A small image super-resolution model, trained from scratch.
Training: muon at rate 0.013, 9100 steps.
Data: trained on rendered rooms with furniture, 36250 training examples.
Rows from block 9 of a small image super-resolution model, named by matrix and row number. Rows with one number belong to one channel. Each number is 128 + 24 x the weight over its row's rms, rounded and kept within 0 to 255. All counts start at 0. Numbers have three digits each.
After each channel's rows are labels from the 100 images, of 14976, where the channel reaches its highest value: "responds to" is what is common among them; "peak on" is the class under the peak. Only what is clearly more common there than usual is listed. The data: rendered rooms with furniture.
# convs0: first 3x3 conv (model.decb.0.1.convs.0.weight, 192x192x3x3, each kernel summed), inputs 128-191
# convs1: second 3x3 conv (model.decb.0.1.convs.1.weight, 192x192x3x3, transposed, each kernel summed), outputs 128-191

convs0.170:118123145169143107119106119110124107137159152117106110141122141138199139125074150112140158140102092160200131118126134149137089139113164136134100121142116132100146083109128079144123126138114163
convs1.170:147142082136114122155141090136122103149118070132130152132140115161113141123171140162088105127134122118154107141135104113146147122112109156125132131148121131127146186136139129127137131152134134
responds to: lamp; largest object: lamp
peak on: lamp

convs0.13:084183154110100144114145111103147126145123156157138105161132107148114181124136142106145090149179134156139120113130107131162077112125151091124169084101085119149135121113082094098102132119136165
convs1.13:145114124105135153092116102142150141122135126143126115102101134065162130118111176083148147203098098144151176128194108102112087136119118142140095151105175133122124103158108153148093122112131135
responds to: umbrella; lamp; largest object: umbrella
peak on: umbrella

convs0.131:160119127102137112126166126090147134086112158114111163118077129090118141100120108136129128129151132127140097100150139113083108083110135160151118088130131098158132121102053139159147077137153115
convs1.131:126113200112094139109125139154140128124115107096160137075092127134110158135127129097126063154168111130142113167141149142136126118168115124091143134134132144101169131176134166143080097149159172
responds to: umbrella; largest object: umbrella
peak on: umbrella

convs0.139:139155082123131125134110129100121100147137117071142110091114129153155137153137116101142117130113146099129095138130100119138068083147107057076148101136131134129153054128146120092169124128113136
convs1.139:113142121153134131148102100087192140107109148117152136115122138121132107116106147135079092158149137122116077145113089156147162110164161123151074145158116080111103115174113139126136127109117158
responds to: flower
peak on: window

convs0.134:118158089098102153138140160106134142134167098112118114114105121114126127127148133134138088133155059106156093098121121109116142110101095096141147106110117117132115080097132127134104108146170128
convs1.134:114106098089121133146105153144108129110151108132097119141137084131090154151096101118136179150124124073158154123147158104112114129140151095117137127135146181135114116111160118097118134123116155
responds to: umbrella
peak on: umbrella

convs0.169:166113116130128092114097128114117144119118122084104155122115110173111107116116112125095084155135127139130161133151100145126173137193130152138122149126104149107065206115100119161099142124112183
convs1.169:130131152137126136127156099149115120158143104146146076192125163097131155168132120113145139104105086128119137138151145148094123110141142114143137113161096113108155142135136139126135108151163101
responds to: count: zero
peak on: floor

convs0.67:131122112109132158133135147123159135090105142102100144115081125079096146143075151104119117157101148112124136109126095127141112143132124171093126121074136136147153142161128106115096116122157144
convs1.67:132097131200105154128108106153119168130136150136116118114141131184136117143142106150131130126163076094111097140111084115152145125126112097137101152151097128117134161147152121126151106127130107
responds to: lamp; largest object: lamp
peak on: lamp

convs0.84:132140154137152126088116161174078154141123089123136166172115159154151144098060123161120104082162132161154132127112134116161123132153102148134123143142136153109142144100119122118136138084146145
convs1.84:107150105138142095091094109123104066109133089110112110138128112139147114144156104115083123101095166137141074138078164134073121119065084154068112108157148108152130142118133130138146107151157088
responds to: lamp
peak on: lamp

convs0.141:153128088105151154073138153113145111110114140120149090146126155166154121128078122129137125167129139117134152133151133116105170089111103092141154164102182074137119119084089108114107157119137114
convs1.141:132155143128078152124149131131116127098087097163138125115143084117123154126143152133137161127123109089109133172080183159106156110149101093103101096150097115137141177175101155134110125138152107
responds to: flower; largest object: flower
peak on: flower

convs0.16:130153139073160131123131120171150121099147168134143123142117129101117090174159149108157098142142166107102156125120133137147130142161123085124125142140120091095082117169096079135108122119150099
convs1.16:177085113145108140143152127135122182139084115121109172102160132118151119106122132124141120180128104101108154142123104109139082118116134127149159140132141131138157103093145143132131117121094168
responds to: count: zero
peak on: floor

convs0.89:073157161075173139104133109131076146120092107148134122120111125148111173116199103138136118122137124103077099105138114103116133145127095110148135123134093139117172106112158116085133126130119154
convs1.89:119124163135118150141141134118137121130164109161136110169140126150112140127138107125117133111131136130108136123135115141072121129132128107148122127100132153130095107161134105145141140143159128
responds to: count: zero
peak on: floor

convs0.186:083147126149128093115188118145144138116123120125143142087075131109127091113079130127126108114110138137128123087136151171152130154166153130140145141111130140112130109113140092110133104099128132
convs1.186:132098112154121129112099140151104113144107120135166093122109159123143158148159113136133119117148143128111103134123127102136140106092121126100118117130118089106112142095163118132141078163169128
responds to: count: zero
peak on: window

convs0.93:126094140154137111106101141137099091145112142099139119164134135138113138144131111158129102108128100103101122091116111098161125158140143126109157176115163113111117133120130058128185108151146113
convs1.93:127090098143105141121104138118128137089137095156134121088165111133142113105138130145078138112130172134182109134104134169092161132143126136121092117110139142135132161158127129133057191133111116
responds to: umbrella
peak on: umbrella